config = dict(
    hop_length=160,
    vocab_size=43,
    encoder_parallel_block=False,
    encoder_num_experts=8,
    decoder_bias='all',
    decoder_connector='mlp',
    max_grad_norm=1.0,
    ema_decay=0.99,
)
Rows from block 2 of the text decoder of a small audio captioner, named by matrix and row number. Rows with one number belong to one neuron. Each number is 200 + 40 x the weight over its row's rms, rounded and kept within 0 to 999. All counts start at 0. After the name is the row's rms in percent of the matrix's.
Before each neuron's rows are labels from the 100 texts, of 14976, where the neuron reaches its highest value: "fires on" is the input token at the peak. Only what is clearly more common there than usual is listed. The data: notes from a synthesiser with random patches. In brackets: how many of the 100.
# fc1: MLP up (decoder.blocks.2.mlp.fc1.weight, 1152x384), inputs 192-287
# fc2: MLP down (decoder.blocks.2.mlp.fc2.weight, 384x1152, transposed), outputs 192-287

fires on: "drive" (100)
fc1.402,092,235,232,208,139,122,163,156,260,155,255,205,220,183,202,197,204,167,194,181,247,154,251,155,177,145,204,270,174,230,240,197,190,195,231,219,228,74,250,216,206,343,173,179,149,134,276,252,259,201,182,224,257,160,194,134,216,205,205,252,220,206,200,193,218,133,147,192,154,131,193,215,265,254,258,167,176,180,161,128,182,259,226,206,227,184,239,136,260,177,191,134,179,173,161,159,247
fc2.402,084,218,190,141,243,192,143,229,192,181,212,202,194,170,182,239,236,162,227,193,130,219,246,247,205,236,268,212,168,140,246,228,222,180,215,159,222,166,238,250,288,252,150,193,187,177,212,242,200,235,223,239,173,172,216,192,278,73,179,179,199,216,167,216,140,156,235,279,149,245,118,211,257,182,244,193,209,178,161,214,112,248,252,210,223,240,186,176,206,180,114,244,251,234,218,155,291

fires on: "drive" (51); "tremolo" (29); "wobble" (20)
fc1.159,096,178,200,182,178,174,188,227,185,206,204,173,134,187,209,230,194,216,234,180,219,181,231,134,218,161,170,181,278,188,264,218,201,205,178,196,175,160,239,177,219,222,165,223,193,202,208,239,234,160,82,221,236,242,177,156,259,171,214,142,235,151,250,243,251,174,198,169,213,251,141,244,223,227,157,209,224,189,146,164,154,229,254,242,161,161,169,124,298,160,188,127,110,208,167,174,209
fc2.159,101,113,201,157,217,208,165,169,205,188,198,192,234,214,187,193,224,184,194,184,215,132,155,234,215,263,310,259,243,222,192,138,168,186,184,237,173,158,145,148,222,225,189,165,166,218,221,221,246,149,258,248,181,136,214,173,120,257,213,247,202,209,170,176,181,184,148,261,175,151,150,226,170,210,225,228,235,285,244,166,247,239,186,276,226,250,222,192,160,170,69,226,197,168,184,213,245

fires on: "drive" (82)
fc1.462,102,217,155,201,203,140,140,216,172,166,212,189,211,158,196,211,149,205,142,156,198,281,182,154,203,219,169,266,274,180,156,247,218,211,128,154,236,173,246,246,242,245,145,168,180,239,279,224,239,145,166,185,212,215,218,206,158,136,190,264,230,246,179,211,173,195,162,203,207,135,210,229,211,146,167,140,190,151,93,197,143,172,204,188,182,206,145,140,225,218,211,157,192,135,234,215,197
fc2.462,095,219,208,141,263,221,243,235,223,186,158,255,156,202,196,190,239,189,237,307,125,230,184,149,180,200,212,195,166,184,210,250,190,172,233,197,267,222,247,186,186,199,201,205,298,172,165,161,232,259,108,287,201,242,157,163,213,217,242,198,186,174,183,181,181,266,281,226,272,232,176,191,189,187,175,256,208,200,159,195,159,175,206,161,245,170,223,135,242,110,137,201,238,252,210,112,197

fires on: "no" (76)
fc1.25,106,260,183,209,221,217,123,191,165,241,220,148,183,183,222,186,224,186,191,176,257,226,97,230,160,227,213,143,256,184,170,191,126,161,197,136,180,177,162,212,151,297,167,186,258,189,209,234,192,243,111,284,191,211,189,234,211,197,213,125,155,170,207,214,204,250,204,238,175,212,124,239,287,166,275,166,215,199,200,168,154,225,242,257,180,254,178,218,249,165,230,232,202,258,175,189,219
fc2.25,103,161,152,201,244,148,191,117,200,156,201,224,214,225,188,204,169,207,153,200,177,282,171,159,156,204,230,168,200,302,213,149,248,244,182,235,196,226,185,99,206,196,118,185,188,191,150,218,176,233,255,220,185,292,278,168,232,202,214,202,180,182,184,105,194,227,173,155,142,224,206,101,236,213,135,225,236,215,234,197,217,97,166,168,262,189,121,236,200,228,248,212,226,160,272,231,163

fires on: "no" (93)
fc1.138,098,202,181,214,153,110,153,178,252,120,171,196,199,170,175,198,253,125,272,212,198,167,228,145,191,191,193,252,263,166,157,163,250,160,239,228,281,156,180,243,185,197,184,229,211,190,235,213,235,158,227,192,251,244,253,159,176,205,161,252,205,217,210,187,201,271,111,192,132,188,197,225,198,246,152,218,219,185,156,98,183,119,153,217,186,254,225,138,240,188,132,161,203,180,189,189,176
fc2.138,097,209,266,213,208,159,150,213,159,250,237,159,162,194,164,234,164,172,229,240,228,161,245,117,151,170,191,220,189,245,201,138,206,142,177,250,194,265,212,197,165,198,233,140,199,225,189,205,195,166,133,217,222,233,182,185,220,258,182,271,156,223,158,193,239,177,268,154,230,196,138,158,208,215,207,183,164,222,213,158,253,186,142,177,213,189,213,211,172,182,241,149,250,206,165,159,252

fires on: "no" (72)
fc1.622,107,240,217,204,199,224,127,233,244,218,218,179,205,141,206,122,198,136,249,156,258,202,185,191,279,271,239,182,271,201,168,203,201,131,235,177,204,169,162,242,214,255,206,133,193,228,241,273,229,154,201,210,200,155,155,166,240,202,216,198,156,214,215,181,189,172,129,187,182,220,241,244,190,234,208,214,228,234,233,231,229,220,210,190,224,241,220,187,196,208,141,234,202,234,206,167,153
fc2.622,119,162,170,235,256,257,171,221,179,223,145,173,217,269,207,193,167,269,230,206,187,303,247,258,174,206,155,185,184,231,196,204,147,284,215,230,112,214,156,210,198,129,192,207,103,219,139,218,198,150,197,181,193,104,224,233,171,275,177,292,200,211,235,202,209,207,214,254,183,149,188,156,210,197,129,237,270,175,239,203,196,140,185,168,187,192,147,167,224,226,152,220,218,209,180,193,196

fires on: "glide" (94)
fc1.636,097,164,223,186,148,238,214,240,195,145,217,176,133,198,170,222,213,148,188,235,192,176,129,151,213,235,183,205,324,203,257,219,176,135,155,197,287,160,237,168,274,250,189,233,202,120,244,138,202,199,219,252,252,112,191,147,123,187,225,206,212,237,126,205,255,169,211,151,224,211,207,152,222,150,202,173,204,184,171,196,248,181,197,185,144,185,249,174,209,219,182,144,162,213,206,210,146
fc2.636,093,227,221,115,200,164,199,177,209,240,183,154,157,182,213,199,257,199,218,185,202,178,229,201,183,204,241,240,219,190,263,141,208,222,236,264,231,261,200,194,237,219,169,234,206,193,211,139,186,143,244,174,178,250,202,193,249,277,206,183,153,243,165,132,150,252,221,182,255,221,119,217,203,286,236,223,116,223,224,196,248,249,134,203,185,171,268,183,207,193,127,202,258,172,200,204,178

fires on: "drive" (68); "wobble" (9); "tremolo" (8); "gate" (7)
fc1.30,088,244,205,137,199,150,230,130,225,212,249,190,133,156,242,224,239,194,165,200,247,178,156,148,233,163,182,250,186,204,275,191,196,208,215,183,277,211,238,175,187,285,150,213,205,133,296,196,207,164,245,191,220,241,204,186,244,171,210,270,185,183,121,156,219,194,97,179,202,240,187,196,216,192,226,198,154,173,143,264,248,234,231,187,191,227,233,174,323,196,161,223,196,150,193,199,272
fc2.30,068,277,204,228,140,170,197,169,159,151,224,235,153,269,167,216,201,228,214,203,169,202,143,179,181,223,184,221,269,117,258,93,234,163,195,187,224,200,150,197,224,151,218,147,195,176,189,130,214,181,103,148,120,183,188,205,215,215,185,162,231,141,278,203,170,180,207,131,201,231,232,232,195,190,164,203,150,235,230,171,158,149,190,301,176,178,152,178,224,219,180,196,227,238,181,261,224

fires on: "drive" (55); "echo" (45)
fc1.463,099,210,172,155,202,159,107,175,150,222,260,213,164,134,208,229,204,212,227,190,247,202,189,232,251,267,229,182,183,218,190,206,190,129,210,162,209,116,243,136,184,298,160,132,261,194,308,271,213,224,205,231,241,219,225,155,241,154,160,272,203,177,254,190,216,224,102,231,197,199,190,231,227,189,190,172,262,234,186,222,206,170,270,158,177,258,179,196,229,159,166,212,147,174,179,178,286
fc2.463,087,194,216,211,140,138,198,182,162,239,211,183,277,248,178,161,298,205,202,283,119,222,195,197,143,167,202,199,201,152,209,219,215,201,248,244,181,232,207,131,143,180,193,165,178,214,200,190,157,199,136,284,219,250,245,186,237,233,149,213,231,176,175,181,204,220,166,202,179,232,143,135,169,222,154,258,155,221,169,183,202,156,170,183,188,199,225,192,276,187,224,251,206,199,198,102,250

fires on: "glide" (42); "vibrato" (15)
fc1.74,090,271,242,181,189,216,147,173,192,257,242,170,220,186,181,171,261,159,219,189,209,184,170,207,187,278,202,198,272,232,152,154,164,176,236,125,202,199,158,197,228,227,197,189,217,167,217,213,212,181,198,236,266,199,171,187,248,142,241,169,165,209,194,174,213,164,170,187,212,178,177,231,182,203,160,241,151,225,228,165,289,207,264,231,165,257,216,220,210,160,150,193,206,213,182,127,176
fc2.74,100,174,187,282,259,194,187,200,142,242,245,205,210,233,177,169,133,199,192,223,225,239,215,223,138,183,159,138,103,208,192,205,172,225,156,184,157,180,212,199,174,146,203,216,121,169,167,186,222,201,184,161,195,108,161,202,291,214,153,304,135,213,224,246,210,267,237,185,205,163,128,132,227,75,165,234,296,198,208,207,106,115,185,184,216,225,175,169,160,217,252,230,269,253,242,211,171

fires on: "drive" (73); "wobble" (26)
fc1.708,081,201,228,121,210,142,164,197,206,181,269,219,188,191,205,224,192,118,160,208,201,136,202,142,218,167,215,243,230,268,239,176,188,203,215,196,233,144,247,200,210,346,149,182,172,128,258,216,241,218,156,215,195,176,123,184,226,170,198,185,180,208,173,189,200,172,132,176,140,182,157,229,229,165,233,172,200,172,235,190,194,213,252,181,181,169,199,177,230,174,184,177,158,133,153,166,228
fc2.708,063,249,192,152,178,200,168,140,91,228,165,154,159,216,152,165,213,281,177,175,165,203,178,154,257,169,211,255,213,232,190,186,216,214,238,244,144,193,180,125,252,203,162,169,168,204,171,211,151,216,187,262,171,153,125,163,242,159,197,177,187,177,201,132,165,208,223,187,147,173,93,193,228,163,173,135,183,211,168,194,170,198,242,263,195,181,169,195,184,177,146,205,257,200,262,221,249

fires on: "no" (66); "<end>" (29)
fc1.707,101,199,139,163,156,217,182,232,230,188,242,213,128,138,163,262,164,149,212,162,212,204,148,172,256,264,200,187,301,196,233,152,184,141,165,171,243,148,177,137,233,247,179,134,224,116,235,230,217,215,156,258,190,203,239,109,235,168,202,186,143,199,136,216,193,229,168,168,243,187,246,229,213,153,196,236,230,172,174,245,196,163,231,200,118,150,162,173,187,199,223,192,203,141,201,149,227
fc2.707,092,241,232,182,197,227,141,211,240,195,239,191,188,146,233,267,220,192,179,207,247,197,178,158,241,130,199,172,208,214,259,261,112,199,196,161,179,218,201,198,297,256,154,195,148,143,178,168,242,213,203,191,226,223,218,220,169,194,239,168,184,145,227,173,163,208,214,213,178,265,164,160,219,268,221,227,219,149,205,220,301,263,222,243,192,187,197,167,244,176,258,153,235,181,145,224,221

fires on: "no" (85)
fc1.145,109,194,210,167,234,173,227,214,202,170,188,228,163,199,182,184,267,83,214,175,230,174,204,186,147,140,270,232,202,186,223,272,176,163,251,58,271,202,204,215,206,271,171,204,237,165,185,176,215,252,232,268,196,158,224,163,224,106,274,212,188,205,185,204,180,181,157,206,141,220,178,175,219,236,276,215,241,120,215,192,229,171,247,177,236,272,263,224,261,203,171,147,248,271,211,217,217
fc2.145,108,223,128,176,227,200,190,228,245,196,183,211,63,97,239,213,134,157,209,205,145,251,181,234,299,180,218,203,212,225,181,110,191,161,213,123,283,198,157,241,208,220,215,210,184,173,265,215,200,286,218,227,183,209,238,148,162,147,273,149,155,207,175,208,212,182,181,198,132,218,205,263,317,154,187,194,143,185,229,228,164,140,263,129,139,218,205,221,216,167,237,180,175,193,229,211,207

fires on: "glide" (34); "vibrato" (8); "pluck" (7)
fc1.541,092,274,144,167,189,206,197,216,237,221,262,191,179,202,214,197,245,164,180,165,247,180,135,222,166,240,226,166,195,199,221,117,143,126,177,164,205,152,185,175,211,272,123,177,237,125,205,235,200,258,172,360,175,115,214,125,239,152,219,177,140,180,158,202,211,229,179,218,159,213,245,221,255,160,254,204,213,202,169,202,173,190,219,164,193,250,224,252,224,162,213,223,215,210,154,178,207
fc2.541,088,199,170,204,204,178,185,101,231,153,191,206,157,267,168,207,129,197,170,181,194,265,130,141,189,193,203,192,205,268,213,214,233,229,167,198,198,241,182,115,216,203,145,142,168,127,190,199,290,217,225,267,199,234,258,167,212,162,326,226,224,192,176,137,180,152,162,131,194,167,208,120,208,244,207,214,230,148,229,238,270,236,220,223,172,171,203,176,233,208,252,153,186,176,204,154,234

fires on: "no" (31); "filter" (13)
fc1.594,107,191,192,196,205,192,194,231,132,224,205,142,190,186,161,198,184,169,228,148,270,156,192,155,173,232,165,155,236,231,240,224,137,133,178,162,221,147,199,159,236,241,152,254,246,120,183,231,144,160,196,280,222,188,198,176,299,199,239,205,155,223,139,171,230,218,202,193,169,180,255,222,176,196,258,207,213,226,213,223,198,229,221,162,270,273,208,242,176,162,196,182,236,216,207,184,175
fc2.594,121,188,180,140,134,217,204,197,272,112,193,245,225,181,189,251,155,199,244,261,115,183,200,244,247,211,276,247,268,174,192,155,242,231,188,245,183,152,163,213,243,223,339,92,174,236,203,172,226,244,186,185,156,202,223,206,123,302,191,191,237,237,199,221,180,141,184,290,181,274,198,217,178,209,188,216,255,163,236,200,219,108,173,213,243,179,147,230,168,254,162,198,98,164,150,238,206